From a checkpoint of a small image flow-matching model.
Training: 24000 steps, batches of 128.
Rows from block 2, named by matrix and row number. Each number is 500 + 40 x the weight over its row's rms, rounded and kept within 0 to 999. All counts start at 0. Numbers have three digits each. After the name is the row's rms in percent of the matrix's.
# ada: adaLN modulation (shift, scale and gate of each sublayer stacked) (model.blocks.2.ada.weight, 768x192), inputs 0-191
ada.54 066:464483497584462478509517521551542426471543501472537436495466566504493455491572451545581421474550577516483527424541518568575426535515508549431535454449570532492484483567487506496538517499531503438536492540477529566461426544550471509396471530452466462542472540561562488444544499481549524453526487451451473538490465505522514501447551565490489531532499443477494526480493467520584519521509496517524455455487399517470479474497468504427538478505492468523442529486455483504459462503530501434510505543565536507471581514453512469430483472484475471550491486506464480449551517454545510490
ada.55 069:524516476504540440499458478502508496541470464560452540549536413436452538452479516482508506536494502439543466497545503498542515500488480591471484488498474515475447509455543453538495488551523473515497451468470411498538439532507548450478522480457519530496568580489518573466451489439502444412493559556591547491569541450452457563536477467464533461500513514520547446538528531422545461489443534452458534479491460467485537506511526461503480545548489478426531436530444545479533545439475438485477559469523472566472485509511620563451573541492489521468458560442505533515491464497499492499
ada.56 052:515563512491531511540470512469520514518511453455583563492509523537510528437474508484473484480493518546529473516531437478420473484499625674579439470534540439476497480538530544492517534477525418574534494553480491475501515513474504484461502508577461493462487505523508583528458496491493490493507514473445505590515536501499459446502572496524475513495478436484514528451496476521488510519570620515480477390554529465529522531517500565546493470524463530487523494468579445542500473446493510525571505509455494508443477523530469627528489461501529506492556547496479483484499484504508530454
ada.57 070:439445540558488532523522493556544461476545557474528523458466531534521461560556464557541486476543529568435540488481501559532473553515458533538549511490561542557507442519437518472488559463501495560492543557526493550480459504538442476459499521525453473558466472572478466471519581516536516504544476491510449528409513524525505481448495553521420560516432481480467508450417442453543530524507411522544460462552454439455441434476498575491546471472514537516431495465552491544445459536514567496486461518529529482483512494446459536473470462493463461533527474496466462458552525466482407470
ada.58 049:545527502514379470480566579463474517475479471488513515529485512537498513516486512489508506519489424574515475549471621521507540516613474524619506445459470471434511451511536490553464506508501470549556486432513418514538511513505528486503512496437474498502464497508526406582479525587450527439454457587546519432503527457475612531542507495514517521524515511502552497503526524530498563474529491442495523441459519443461487476497512559485464494546523475479558457461495403548501476533597481501615521526479493523513500501464484525493504507507529483469529494532527506502512463471495511545
ada.59 070:481533548429540495525536544514512587530463503487500591527530584505514524464461548441436517506437470517523484560444438441523532455539574476576449531550487449519519443507538516504455475533473454507516464498471558453539579479457493518474551470498448485463512487462437423597511479557431534530469497434508491487476511477461547486552524452505475487456511418531510508500526521505405505476495476465473515512535560516509552523512521460476458481497456476527520484484603473567528507482451523486465491490438462496516493550587492550617522515493600542463472495536563508479472468502514516532
ada.60 045:454546501494488471612502485542537505476561494502430521508495474491494502456508532534500571522484452472514505507525586485487535486558542507631493469469497496489485459398520510525528574504507489441568482497480543489547475492485473436479516505455420449513508552497562608462485454579480498497541492640556551456471539467527482486515521493515487517464519524503503492483510487496497483516547444482506543586444493504525568473517492474537511510554562480465512449492531510603543534519553530429561531455504465531540475554432540573488451515459490525492556514474421515451499484498552526465
ada.61 041:576567467488523501432519433566534503517488486441508514469450516502510479479483475515451506462512500571512463566483445502455521524563489476463462533515505510494520514522523495490497503503467510493458498570516398484508535450514501514526455533481449492479503548534514429504508618458517515476485503436534487605566622517500573497514575498591530512492459556492484543419493518492482494533559499528495508514596548450398487476509564552495514475478523439523496559411488421473500494569520521493545497583453507416520551451481478564539515495563518513510488499515497454476497503480541555509
ada.62 398:524525452463537440464475466463456546541463452550462532570528469466444546458466537456470536559448460473552470503533531458461546451469482490496458500520465453447472483467561445552474456546536472506541456455460472460557494459448545484525552437464545536454551539453514525525471489485459467455453542521549545457531517439447482543546468464465521461456555521536565454552552553478478474453462518431456559539478504478544549534545528456544475554557456459480550467540468522486555554468470446511497556471460440544521477545509528528504545552460540545443467551463537548546460443538465547537
ada.63 208:468467510558455540543518528546545434457555539472542438453458517508523444536570466550550474448559545552458561487481470564535479557496485442464554488450530553517527509521443535459548529457484550513475525540526516557445479516557449527523459557514482468559452470554522524471531482514561522524555471500459460538450434546538512456442512554525475544540467487449445533455459454517550540529527487556563468453532467505452454446472476535468543465449559561533449541467493469479457455523532524492503457527560563457468514468490475416462452455501445459555523469530472474458553556476521452460
ada.64 043:489526519482487501545553521500413501472449531490428531511551539385500514476487525531484479464492514525537438617493470498521587502532521437568464509486571478549554546431504459472469526536462486518456529425527509480546563450485436508549531502508526548462497471475484462510483448535442504499468464476518498422462549492462481618515508491446413489443486499563481541453489509521485512450487476496496553581510541554500522513472531449474564472483416470439520514484529434549513502520508451497462509410502502560462480527418431514512548520506562562500473498512425522524513462537522487519
ada.65 087:418527503497468504501515526546500509465492541449564547492451531574529490470486458474515493479493481568487484576441456504493503516577558505548478553503530483559517410528511490474569498457461418500482508511500514496473553543509467558462487492562463436508469478517436447549536573536499562491518480472492475571473598507485530494491588506539465517507492402517501550478498492563486593524554440481511455493554527538476490483484405538441493471498501519563506510439557440549503477556578489393552479517443486460413544457532468515537471500490554522511519464542503481463514481455459505472
ada.66 051:444544481471558489567564515522500519556451507513540620483514498475518539495505527490468538508476492538497485460491550476457481500501531602558460489542463508512487532536488477516521457518513503457528505494490462469498493483523498487523518480432590556483503508460496465496422495526476490470478514607519503494469572474501538475439527485460518436449514568563480525510532515523442566492489543482508534495545502501515517544518514556540506514510451432545535552510491517641524531513460534574473506517440509507547565562657584591540472522485533495521442492482544527488475484485566565547
ada.67 051:529494461498515529475518487511518455549495546502452512467476474507515444545498471565513522470525526468490480484446489520465478527485416549434494466433486540669512499428457561495422550508469524517424489472469541509487501534535508467549497545460480525541520502513524522459514518465544456524510486464507504532383535548523515502451504534453555526488442579477482483440410506468510479547485396530529529475579472471409471508458545513455495488455564476462491470456527524608489435535550582571512461457561531480510542473503473536499479462509457488547437487484479500464537505528500462514
ada.68 048:405409539488458485439542531497463479473474586497470504449501501464511509539507536539476464453532481531462483578506477502511556527524463476500514480460421569509492557433467528449419506521469480453464547516525528522474494468531552542517486546482519614512503480497470559433483510527553496530484447501480498499474473536489546456443534469494390503518515565536461488480508515456492550492474403526482500530593506412505462487494489551477448502466572499555459416518477471520506562582493524612502472486517544568529462502574462529475482485448471528553476498505478516503543531515567448527
ada.69 246:502472481583470491514487500526532403472545518481511435469493490489484471522538472537582487477573544512467531425509491591506453567484436466412547425419524594506500532483462502480482519491492543464463510537494512577456393520581483494491467567500503499575483519558527532415506476448565488454521457537482474515491433526530461502446498559502501524499470527478486504442458470483606499527491458533542491476510399457465465467469475505464519494481533517464482503502444502495450479497501509493529491535587565480483506466501514482398466463507411474555495488478468481491553551494538451482
ada.70 055:460559430495484530542490542499532519505497420503542521535404388511501505447495518492522462500470491483513472511502502475439586503497554552548472518542505470565499376527498492503520546477490515517535456499505514501563564515473531527449553432510485483507496438507530495585581543524490516500528522415499513462487568488492488493503516520499413529498485503464534543561497493586489532503564542473492483541540513560518531481527446503522558516538474486497479475543582430452541453485534479371499520476416455509424549412501595531551450525459528487475504507541543476493506454493519502501
ada.71 047:477468543541477498523531504519496481507524541520546512541516570501482533568493486496535442489519490474479541591551420506472547493537525506468491537493561450458471433510510532497537487471551544463623524476531560525508526522491475530469492433500429566501494448540521517571610553503487554515520569388530489487433522471498508498495534510509445542514498472440511533508481511497532596483555509468509514463533505556504523501449497489463557501542530489481484539463564471487497428557509531475583525607470464504363532461411532506486470519468530495460495517513452505494525458452581486510
ada.72 052:564525539513511495584485443508519487482473471494423469481551524517480503518516505545531437469538528551493510434474472534531437542442419513412530398464531533548538500545503477549470516513468425485443549547551449524466452454561491552460480521496502522521489609495515436426477447474527502447478496500476511543592435487520539527486515507507513549477464458488473504424475504515536523528483471511518505498461450393467516524530577514406507485453498558508492499422446463468492507458426486491512492488573531473531554444454533476472533477496431453522514494504509492518534517495392444463
ada.73 062:385518494494483433565507502476504532478512529503526562541519532473487515507543483429502557505469522496510540566481514491471489498550539475519464532552481474450526433546559452506558478530568489523602499471519494506523490539476480548414548459525532465453504478505558454489487590493463566456432523502468504552481560451454504512493557500541477500523526495501544491539560542487460501477534472426495498596554498597508538588492528487486435530566484464532524452479516458504521516560549454420585537565473447549457534583524455575521502559502556515481534498519552499523496467454506509514
ada.74 069:470548447505508416503420530459441489535499433544439519548525428443466538445470544455506504536494472496544467479538547503474531502538463507518455471502466521495461550409539441544506465558531438495530454451464478483517428451501543549505511500490513591485539550484509450496452389423475486416444503466549544464562488440473497541504471473472504516455550538541551452513565541511523508468442495469480523482464460408519539560571511483490426537543458459500551488476438481484517526486432474495479558517512495505539500561533527581471527529449498514488425529461482536530479470525463539530
ada.75 100:439510565474518498579544532492502521500479502426501604484453518558552478506482466484505527491483506562482475534410514509500434527594573599510448535525494495512524415527516493495559500481458528477442503532529533504486558540518510563484457499546511434505476530512436430546509581493461566481502474535499484530483641489496511524498588495558436508526467407502506543524518486542445564507579478484488471503551465529468503481490486552467470485489521507553516486461556449545510506553519527455569467530457494474462556523473500598556491502538562504520501448545514472481496498432522495500
ada.76 089:473505491474535542550535534492474570474486495472544556541468494513548495507511484489489493512440495510495489580444495471523522476530570574574477582532530431462532373499534497502496480490493485468513540492525489480519608545455489537494512437557511473463490496500451463577558573571439531518502482419500490512467598475456548500550549488516459503547479409494517515565512497589437525500553469457484455547549536546506504477492476462511495483503486527510491531480553450557529520512505508430475481521408435486476516511434464512597543518511590483464552489553499497459481464456449543491
ada.77 056:474475560526527492509497471500456525501543468550538524529499477527488512478475462564505538507484483479486489506614446469456575462488529440553570435493432445480547483335547510519517510503610523483645449482490428482553512547447513469555502452471507475451502477525508524548550450459483448522508523464547545517493530471494517522496489489534497480528506463529519461506480516561520538503460487473500543591489543472509536487461447526506532536557475511468500487503445483543487489499550565454550558571466462500497510579461537459501496532487514526431511560467455517483519455538604504497
ada.78 064:470621536502524500540603506478467536493449523488472585554501554497518503475435517509517507531490489525520449500509458480523567467545602572611499557514524449527499457475559523514465504489458529512538482503536590500531549520482486514439506474568457397476487478488516454567571531528473501471510536493481495518562552487499534514550488475564451496508479530480523496532518529531502477498514432464439495463526492494520559534504519484522450492548486469493533542493562429585508501518492520476608528566430473555465576409471438514536469524495568442459492517540490462515473452504486527489
ada.79 068:513506514533455513522515540522511438468535597459501479439492566598536460481506458524544466451553566534453526471487478550497387545522478501419544464466535528486490534520451533463545511475485504459484517465532484533446471524563482524462437549502468489536456529560453537462512471476544512517533449509446483498508476526509543500457473528545483532495463512461455528427467489469533571507566472542580467411521448519501457467479463556483501453474533535451480584484455480548446477528578519471537469535543549390521519503500483540454462458523445480554546476517433469465553557450541447494
ada.80 077:438479498511459512549537579489507497478505535429551536492468557611538505472486446465542461500499484534458487499448465527494452524555532575500483586500582517512512385563515503465577506473459480487487540534490565520475486542537463543433511510517452417539488488517477479501553599516469566452511500425474461558499580492493510447455533516534477511535487449489523518483461476524498507509616461498516476488545459613486487472467457524445465477495528497508487514440550462554495459559547518436516487522469515441451549446496470588504463486540507463535531464547505462491514521442513496485
ada.81 095:448527526513467534560537538515547480469499522477503506459484542526544469573497441537534435443544520580457523522462479526515447540537552529504526492507535529539525501544477533469521553452470557488484542492549551531465518554547491559498462541535455427544458423538480500496559538542527541531559455479449461540455500533558542485467517518556475539518465439439456543486447450510501566535548447532528470407533483543456458460442470522467548452458548534525461521469536449413475458520531547498544457499524549458485553439469521521514448463546488479541538463550471446453534554427548459424
ada.82 053:482530566481469570542507501467520517435540458517517489455529497524554481502459498510460486485500536514493510528486529466544489489523565346556470509538528509503525534524424597471555529443516546613510539523517527478490577542486477470545466494485466553506471467473497471546492467604493516596563513435473477468459486562506569446502447495519479478516481441489406539494496499495454521537502538548515493531539565491520534511493501529480480435461493516539455503446585479455469449533505548464513442467515532415516483495445424389556475456485486472522514458541480505476530518494538466483
ada.83 058:563461552490503484487517443518463476494429461476495574500581501495500560408444537516487568480506480451533489410522415480435586484473556565532507518570496506450526533465509502510468468545516508417506463400473561477508486467502465433515497512468502491500507466479568544500491487543496469493513484506517521450602530505500502486493516504506641481464524567558476514465499530428492449477525524529485518487445494528575538540488490541448480504521540484517469385539446519533517513545455467515390524584516516527501502494555485561501559476475494514512514508463570513522458509534554510503
ada.84 043:486521494480545555468478480487498508490479449471591517459436436500544496576516446501465501491490550599434513507476550478424509522569552498484468554512507519492513431478484527478510511471469583569485512479468579489485561475500513505491511473553557506487466518511555488539508494576489518577542487469501461503463529524568573476520523493474627517554462449486465530504499474554439461527566548518498507512556536381529471540497380550497496457483477561446466600452497472548495505499482555588556465536447504490455556531516459556533507473516503480497530481521498459472495500517458504489
ada.85 043:493669453504472519571528525561506512488468575467545507488564545512511513450515455569529479507505471446469528486483507502514471502555532557497515627511488538502573483544496532508501539448460488552465522523543496515490515581522516521427495496541486484526501625518450472513521541548486510505569436597486470609498493525536434531533481497489535555529477509511481527492441457515507548520565519500508481502434528563492549527548469516479562500470442468535496551440466527511475508535474494510524482544462505545532449486579459428536426465517509470491492482529489475473490496472561527439
ada.86 046:537568394497500525484495447506495509505473527488479522525563499525469506517506510508504494490496500420485500480502494498458524513491453548584465484477535545508527500504509537505471497536483447422477543510462464500501498485493490503492515483497548453511507490497444468426513543520487476462501483532551463433488560500472532433487513480444580514447503615490522454461479473353515459442511380508520532563523512531442535504523511486482513517517475540459427563492415459446465490540404514547496508464505503516525605383375513522474497505562531502497541517480523531505501469544570480438
ada.87 086:585525486459541433501466459451463530558452462519419515547541462420450555455470549487461540540465472502528439474507547473484523467468479525467469473498436501463455528479551446565449465568483489506483472444446473461544490484475542492514543473493530543474537554457486492521485527496474468444464518533558565430502506431463481544504455457465495449468547518542549479539549542505484504447451499447450529547446493480578521543558507440541475565531433439496542436552520512494524556439472440514487540459481472570514469493527497503477524546415521562465405531457520549556460473533481533515
ada.88 043:504470507448437493482514480509472539491506499528488523492463519502524511443541424455465485518487480541490526498455410484540521482532483428529555470568521507469489470503527475489463523488495560440474467535498501476508519575505500546512485523461481413468516532460539462519530530529464545516493555539578487500463446518542425506539522492509459497530528390477478516488489505649438525517506506492504510554509514566482421517518584483515469514464490470543505471522491492494541518610482456566444483509508491531501397470317544457564486467514533462522544459544551533501481546444528503522
ada.89 046:397536575527456504470600514481499487535512577506554472483539542500522427426483495522518518486504486475481473501523627521566480524533583426546524557484462527528584485520535508453486546520493575523471511483508527524515496411514504473558510506448494418503485493539548547460434494504545509492540515535502470446478497517536560496494496517523535503504529492493505490486482455523522435530543454487509443452514450496443487444476511557495479480513510476492477536528454466505443495560455489445423512541577517506491420498495515447506439488502516484529637488521519475482493520450649502515
ada.90 043:484427480502465485427526507498460508508484516520506516535452424485509516486445540499510548536483496464481478462494523501544491483470513604521462523492526484504588480608517469470540449489458510529457512443496464504503513474497519520545501477526464575490517514497467488511531528488511522488513553359596527512628483493496393497509434478509615480535461490429519507530467499440492480513521557451434524620502493564530494506464496433541471524509430481368515460498555469419471488457454532496462503509452492524531519431498488480506489550495531528501454522505509543530499490517467491467
ada.91 052:403540519500472514498539606528564464522499572465518537454509507625522480545507463519502504500534492496450508522472537524552446559578496517524553478479461543571523469462490555470546560484457486510445514586552492519458488515545474524549488550521467502541468441542537489472415488495527503482509481482426472531461524523518528469448533508527395522546442522489489520434466477519503514526540361516517472488523474481494435490478445482437505482480489526574475479475524463483463456513562550509581471520529537490512477459490373552497459442529456516551545473511487496484518523474539465474
ada.92 161:519557472442541455475480457462453564538441448512482585539542469503477543461447523450458547532440445479540460501502509448464538451508490565530467498549453448488460484487556459539464449549520452498525445468473472452544514476464544489516546447480539532441550542449489492533461556473451476455462528519547535478543564452453505540539486442484522454446543501562554469533547545511445483454498496432458537523463509498541547538536529475538451541546474462498538456514488507517550539496469460515547536476451442529520469530561537624540547547465556543453460528478547543534454441514448555523
ada.93 052:503567437470545502434508463475510548527492505510432570544553441468493523495469524495492527512477411499500456584492550490444539499533588540541468531541525487547507487516517509510449508514506480542477481432506523500532560418480493523539533489514462511481500486490442323566445438487484525515477526477471495433490532489477504518519462477538593490524497421518538512555504478441475519521529400468485533427478528579554525515525523492499500507520473554470472571448594472504557492412486456455525521465459460463509491483557523492540511532501545539468427522508522521520482466463452566485
ada.94 054:494497466489476452574461446526490465504504507473479503487598503438480487537499522496490467487536501567478541417505375520492483540445491485530487493510545571484480549519471489487563495532519501500474526443455452513529414449555507463500482566523567547530506548491528435428446551475501457466498516554522542488475466483451456502522478504442517486497546566504476479462524474520514431535511546496499515483440382486524499530507544449465438530484498493487535424537444480563502538439464431450545503484548537504498452459493446649449548474501410495543486489438524545482488498557484475533
ada.95 065:465570497450544525473501506462478574520460449508494517519549524568532519492446526510456490537448517460532492560501493435495498447519568455553472513532510463426508464476535505500485491491499520442555525507508556454520610494429504548472530419503456458452519488468480553586515508580458526550532507465507515515553547480509565507546490453480503461523520549504517501561480543468418547487524591475475513515542613552555506520488474429549531486529487443489472493509525513450522507499494537520453512537411431482509464534429583473601504512565592533447540514537545487530476471494505512513
ada.96 046:470506480529503507496537512510571487490541590491505517502475472558500478427497497499519515480502515519478527514523462521517506528553573481586553552515495484417495498472477539494450538516513528470537511486561486506513514473501509581487476525531429399517496489546473525537487647540509515510436473436471465491445504516482522464470462501534429509472474457437497500522466496442521481478541505504545472381358540472458529424444466426473515509498547488524500441558573470497460519485473533540557501506505482533509442481433440462535465452608514443529529511531442462486500492468568493467
ada.97 050:498445546530487460498418510510465473532506495557473440505530410457444556565534546526509510506521530429492560476549558531522487508454399493455525497498447537480510537469498508520497530506536486558515495448484470514511424433516447507493530504467491527531536499523532458405445407408535474427526512496491497491577411485481366504490521513535525451563504510508509451496529514548562523497460562504489511593463477484472480477519515561570519523523462517426490530526442543396456502464446487616475534462537517511560485507508514476423466497484474505514489502474514506503528529509505497502
ada.98 055:555528543534469488490533460507528470491493509481474546493526437516497498443529454541538426461520524503477493409540428527549451523529527449520503480449564551544556483486501535515572518496482529479546491534488497535494493539522491546388456490605527496522498502533559401474518500524503512469472553532488493473487584523545533492448511536451557561571519519452512492457456498443536479506500461489542504490467491524458522553482435507456491488517507479458459472446549421591491452510586529546578514487547498494387506519397438566475453476543487436486481506501422458514520515507572503497
ada.99 049:580501525492423468482498528429495504481513539522512473516512517475476454584481511508499438519502494467538462505578462470515570457462498510529461527560514465581559593379502530480525547487564406535562508535483468476520506495475526439508479487486442515468521483490556416508504547466543482569438495507566474513417495514478469519559520491561570473461454553494503480538528575398503493477489466540476529481488540496542527547490454425475466519546489497492545517539512587402470474489470528505437535474505506506543477565465627519492519505556491522486462543472468484512476512531493522496
ada.100 054:400467501458476544555490529507567548458474525480561544461483498533518520489453476509452506480473520471476504572467503463572513472534561527587489550587556466519530480543501516481506490527504512499511552523529536456510558449471455521456516491485439500446491526469447382568560569638489528590508453412469513503504554535504576484519500464471537513495497482504457560556521492479424437520536501522516526519548536595524498475457456527519467475465470481523482559458544403534494482530505515488538461506472471465516534552447512489572552485561498536480523475534449516461488523508494482463
ada.101 055:579434478485521453430436458511448523580475494523443518514568538433474557485492533480470536553470480492512471439508454473535450490482518510421487484519472482495474499472530455557465469480499469483500536538449487480535484432472577455557532491545590563482521562481525509486455540426474458494518548562489540424577504444477477501542505473558534490484533580507532487541554531512492499468500536490492523576409490502518559552514580465477504538539425470505556485503491515559551490461439452514520532504495477565500476551541504532485546589549497519464472512444523543541443455558411476508
ada.102 054:479519548450555477505518564496460563518445460497494524548473480477472533482461569439461503549451480472549413519468482462508520463471559545458454492541511463481469454536557417557493545501469501456493446526474513477524534467458513459525531452528571438465523522451530576563433593580433537487476558536530547501505523455438580491517526490528465487435527435474554503595543515587457529473492483448459496510556514508545529460511524559581511508526487485428545488490553508498540531506495450408542513484441454507517537485493449558536499536446557498459486511511555498517459468504495533497
ada.103 049:482497561475551489520532468421519517534458544549522519503551487523502491437460575498455416504488500545543494516516557471447455489473507574557501506539494494381458518427488454508446546499512431499506551528469424471522499468492522490416485511463488512459500556495513484511396570460461474546469543499478530429538553493489543480494523469529486506558525486438489496521525467419473505481459575532434512589472547475557472501476479401467488485492468479569536461550505506583519477510509465556449502510491511495452528567433393518514567470510494512508508498476453482577496504532460520571
ada.104 054:450461497561502499501439494515536434469537509480522490492539477484516435559520460542545490471528510543489553465507431540581421525516515536572555534440517517469487503475486492467536499464557544430544460513516583550492428508534467514474508513453451453529485508563500528457490463455543499479525499539518464638483473516519520477437495548515444516498512449493488484433477472474558556544473438518519471488410481417490499477462456533468488492526583469492467478493421489490489495537502516475555500600565527456589476553552552546460439490559475489537495490488480486455546530480567423449
ada.105 082:522548475495562418468461479505465505543483453553515543571534530455433530411447517449521549547472485434534479465544495478482469467507493508496497476478420481483487478508573436551489462529536463526544437466466520503552440492476522494468537466465510546487546570478521495491509485424473471415477515544516509532556507423422458526501519495445551468486523485562573448540546541510535468442491539438447553527465456415521566550540538477512458565571474463468568457523464529506514534493482446463531555493467457535489496537525558585467521551503521544476454561447521533547475461529477510535
ada.106 150:531505447456540445433460466473441561533475447534421496566529483465446560484460533457469532565452466455542477520520519452489557455461450457478479518512477460460478497485556439554469460557522474529515469462481463457548505457446539486516545446473535535455553519440522552527465478503449474470455549503545542443521476433448477517542444462497511451450547518549554458558547552461474464459459534436465545565416521509545523521537537456530480543539459476482535445530470519465545543477467448499494542454481449539543451528550541479512538554460537538439469547473543553549463452536469535528
ada.107 073:484498589533489555487529511521557489490545521503535472466451579531538486532516440556523472460528545513466502536517445506525413496505550456505535573531526520500493544541450557469515513420489544554518503549529527493474536542515520496498460532524420446523463483533459510481557482529532527573499427475459468554525468558531468476446580511505462534555459459415441528472485435532506539511518534558525473515512532487488475466435480530425519458470539572487442533467551534542480462512468574534560459558512529447441564509451519421516473460521484497531507477540404462408529530468493472430
ada.108 061:468521419479514433451498550481495527540481479540514532552508457453443568464472475457483476542467462466530459528542495476467547474488490565531498472506468447517456494479552437538478497542526464533538490501463452470549498537471505479544538469476549529491552547465533605507460576431469468425456526538578515515551535430435441545536494484478546499511555499501560480516530536540502466479465514446456547592555492472496497553506544513535454540547487480497567441551521494555540534506487442493524542433470460514507509522438572565489566520478515528457450568462563535502478458523432591556
ada.109 045:535551483485495482554486539471521507504517520494502496495374468484464500543570472527494501494471477522553496483514633480473570498505487586467502490461518520532435493432533518500509506489478531428554460533512512516514517490516453497600499477394528540478506546483587337492543455453495531471487482465540532511506586485533514503489514538512548492540504504514523477492504530541476463499496351492502489548550444427514536516493488494471495488515509491456539511496452492433551538489491471451507513467509484542484529545552547461483447532394522495478461487497477484497519514492624523454
ada.110 054:526538485462481454528479468511492525543462389536466515538593467487453527464476496458450490563477461521521501517515524480451542470430495560601439484520493471417450494496523490527473469570571537579524491495510483454540487473474541453462501478498464485448537418440491547496466456528461488481487536600506557500555518453440467481543540482512527473456537490521519483535551553490464467477491534471464529526443493492471530455531520485544511529526508527551531422515552520466576574467479440470456536505474475516550555548652524559522553539489498536458489512490538540541451453522553521505
ada.111 047:431461444536523522526600503504525481492529500517480495501456535444536465485522454577534456477513492557500523617503513534511509535532567468496548555439445469505479468424471495471471503480486486541505517484522578543470514506541496494498430515532418463545501471529490416483482523513503510487476509581448440521482541514479478493489472540513486538495494414456480502485451478593524511507466376498498485485448535480475458428412430558434497461490521530531461463555541434434483494542483489568393477490548516465501527484525496494492514488611475442518480473534480431510521518445538470531
ada.112 047:506457523519445488537573533526496472498527477491510470473432501462501471480537454523499494478530520463479578488498406533507483540488489472437516462490552554436526483440460560467509535485534557499522504556525446520475458507540481537506464548539492470522478444497591566459502396538536487509500441577513467561464459511559425467454467515556490497520493528482461497480495494565506440532522457517533473428454448494469474485499488558466534475482510542463423422488526528605519495498522523462476478542591529511432521605621563534467451457515438461505440466491473497515524548523539474493
ada.113 125:474514540519457548524559485509529444463517556468524487419490541539550476543509489554493469436560515538470505482477432527529460539528554473515522506501533543552552582522434553450519566452465520498449539549529556522444502530553454535484438589512453460537460534522494484456498526504532514565549469487449448541477455568565547448460516511526497520537466515461409563437461458501509542528530497590516461475547485480475450487451499503485498441443545554521466525484527500506465460504509557521543442501550575457523524481463440474494465443519444477579495458523458467468532585485550449458
ada.114 093:531497474455543481435498490469461560565477449530468556546532454497482563510453526434457477560450460504525472508515541443491558445491517493535508531549465423503494497520557463543482486544532463476547464484455464440548550472438550495520543432480518493452555551450454511561443563547467475497476544501533538451519515456455504525552468465470500457485564535512546487547528549485457464450483493453450559542458572486556522531542548506519478542536436431502559444543505508464541538490439464512521538428425443531536513525504490481557547542499566552449488523488563543539457448556439559519
ada.115 070:471518480470537466511393503423456529518461455543441469549548538459453535461447557466489486530473480468524508544524481468509515461445500471470458513519538481430477531447550431525459438548501457492470468449469464473526502407468548467534545470474580597479543531458473482598523461517436471477488561418507566441550453458462509545541492469449461452471544527523536469523559528447490470505475521471483521465476531493546524535556542425520467525515472448471572546530526586446556554460475455560492531518476486529494460473510491467477531542459489534460485508458544536532471467540461537543
ada.116 065:491435549523441543518558478563501459463492535470548528454489509596533444561509506524530511449540540516444500447453510552507441535573503470493495501454566562516553518568466547460471524456457600508445525513508571518461490568557462486490476558454470437544462541545487536470516416541519527498554468532492490532447541537561516474432535518512496546537487482481450551476466467496517567525505405543500446466559473492465462502467477543466547465463499592518482498445547540523440482522490558472513455518529550457473529440469480508492455452526478504563513436523471477474517542421542461491
ada.117 079:521508504440526484492496487468462556515427470530505632518561478515505516488450509464455533477468478548523424518504550446510488448543612613554449529587576453461554523517534494527535505496500463558543466463447509440539558531467525476478536473489503512459534551456468553490484553532453501505476528498531517485531594468467515565531486448466481484461516521518503489531548528470432482463532552477461527529510499560519528554538512523566434521533469461503500496525538518508527559477464477480534518438439466516508523515499524645561517539472567535490466512491576533511455473495537549498
ada.118 046:488431507521431477475505541511472470516486563490454521487485512522486495477503536485516430515524473492507499483441489544397466532518532478472441606403402550500496491490491487507542507507492398492463509494518491534481460460536489522508443524489580478563504473502449518445511563486548512454474398505487504561474571516429553579477463538587583484477484609500500512491505485566503597508520447485479510532549414466508456482487476531410531508485496448511490435525475463563494538486531542440546474451512509535487525458495467529466478464424518489539506468494501464492536520465549483571
ada.119 066:473536624452501548478482490494488555499455533510566521486482558498554515466448502525430507475481469455506453497502473433486545474519597524553498512605519468493586543498512523484533505481469430541499539515499530442509578516463501550497526495505438513455480454475484450593467559553505530570525481456537502519503552522507582486531509443568472514498466496497453562480540500541426490497524534531482487530466605594504534508494503458544485480496437471534482501554547567461483469520520499559481479457455497508477521402465580442586531511548531474494509469537514468481463504456434511525
ada.120 057:438489562528489535508536489493520459471522502472513503440457464550512440489524466533529537451548547519487556504477471541542467542530491501521522449489512547545518520543461570449525528465460602475484550525541527529443493605560455503442443579515509485527465499537490505481509507536539533537529481437478463520428498543545525474396603559538455515494501518467434550443469463493519588518532535565540454466543522506423479500492502527524468457461607524502470542474495486488456433531540534451475464473538557542501543445538489465502479463446474494575555476524441486449519553465537477452
ada.121 066:525450579524430506568520486515511452474494528510530524456523521538519433477493480572522508437547540552510478444510441530559430535540504504557473486535570549566528579494455552450557559485472524528485520496510462534468453518557493470492457569488463497540466525516526452429479498441515506506486489511472466534503531554555496474456494500498534528483488586480452529440478486406525551515487435553529496407539451488477488509459455502503495485489499524547487446473472477561447499535504507499579484551568565491502534476483417617464465450486463461569487488500463470476501561498586429449
ada.122 070:456534529512522538548557541480528520469480511482504543493545518560546478462492498533509489481498526475521473579519396485522519468563621510600478552530448458481550501549503539479501509471502533556535518456535599494489562534486468571485493509498436491472469528502447465558558638559465560558522500453490503504524536521500525414483527499544491493528512500457475549509493463470476545515565455516506449475448547525488496494480429549564501461513516510566453545494573454536510455516519542504631487512480493465499553490491464447545475512570535535505506476550472444458496509470532547444
ada.123 047:520442555506483510466495459552547471495472421481496472460558517504485469511492543535516419446535543389468501517504517523474435494507484458518489435504534551484476589502468536493507463524510555407471497501466495512468486529535454416546464542479531496524478496475486488480510452534490481528543454375505498470494511517491476436478425505475559462496465504518455522461484462379519504490450503523503521558436480460485479506459481475430553484487449479430448535468456511378457531476450520517551478518579529509530572453501598438455488468565487506497462481505500510494526560492583455463
ada.124 047:498434488470475526437457444563466503476474486490491473490445503409493445482521492485447550528483491473565545512470519472443553501436404452456510490483517492459462525439468474492486447559466565478424538463479447477497523503465544507624527517467569523484519511500487551527545464484518447553493618463555516470516492532488578549586535500452528497524493540507472487479516514417491498527445559518475528465515497480442479480552552449561458469454519486483503458501518499453482534559571514530418466531512503564547470529501578490487530513403501450483503510463417514531478489515470448557
ada.125 070:509481507561482507515526554560523422522526491476527501470447517541514476548535515525578475461560501526473513491478514573528457575537512557491522469455531565486517448466485494498536556465452518478466495534493506562475448532589487523425428535525479439584468464533507478434498535435530525440533502465483496496464522489501465503432509551507480521522452393447497505483461455502562558525482511509529466412439380475450437443457480550428488468484558526512490525466456428491481443523523506469491482489520541443450558444548467578444503468536461486556515493509470478471537507456502435459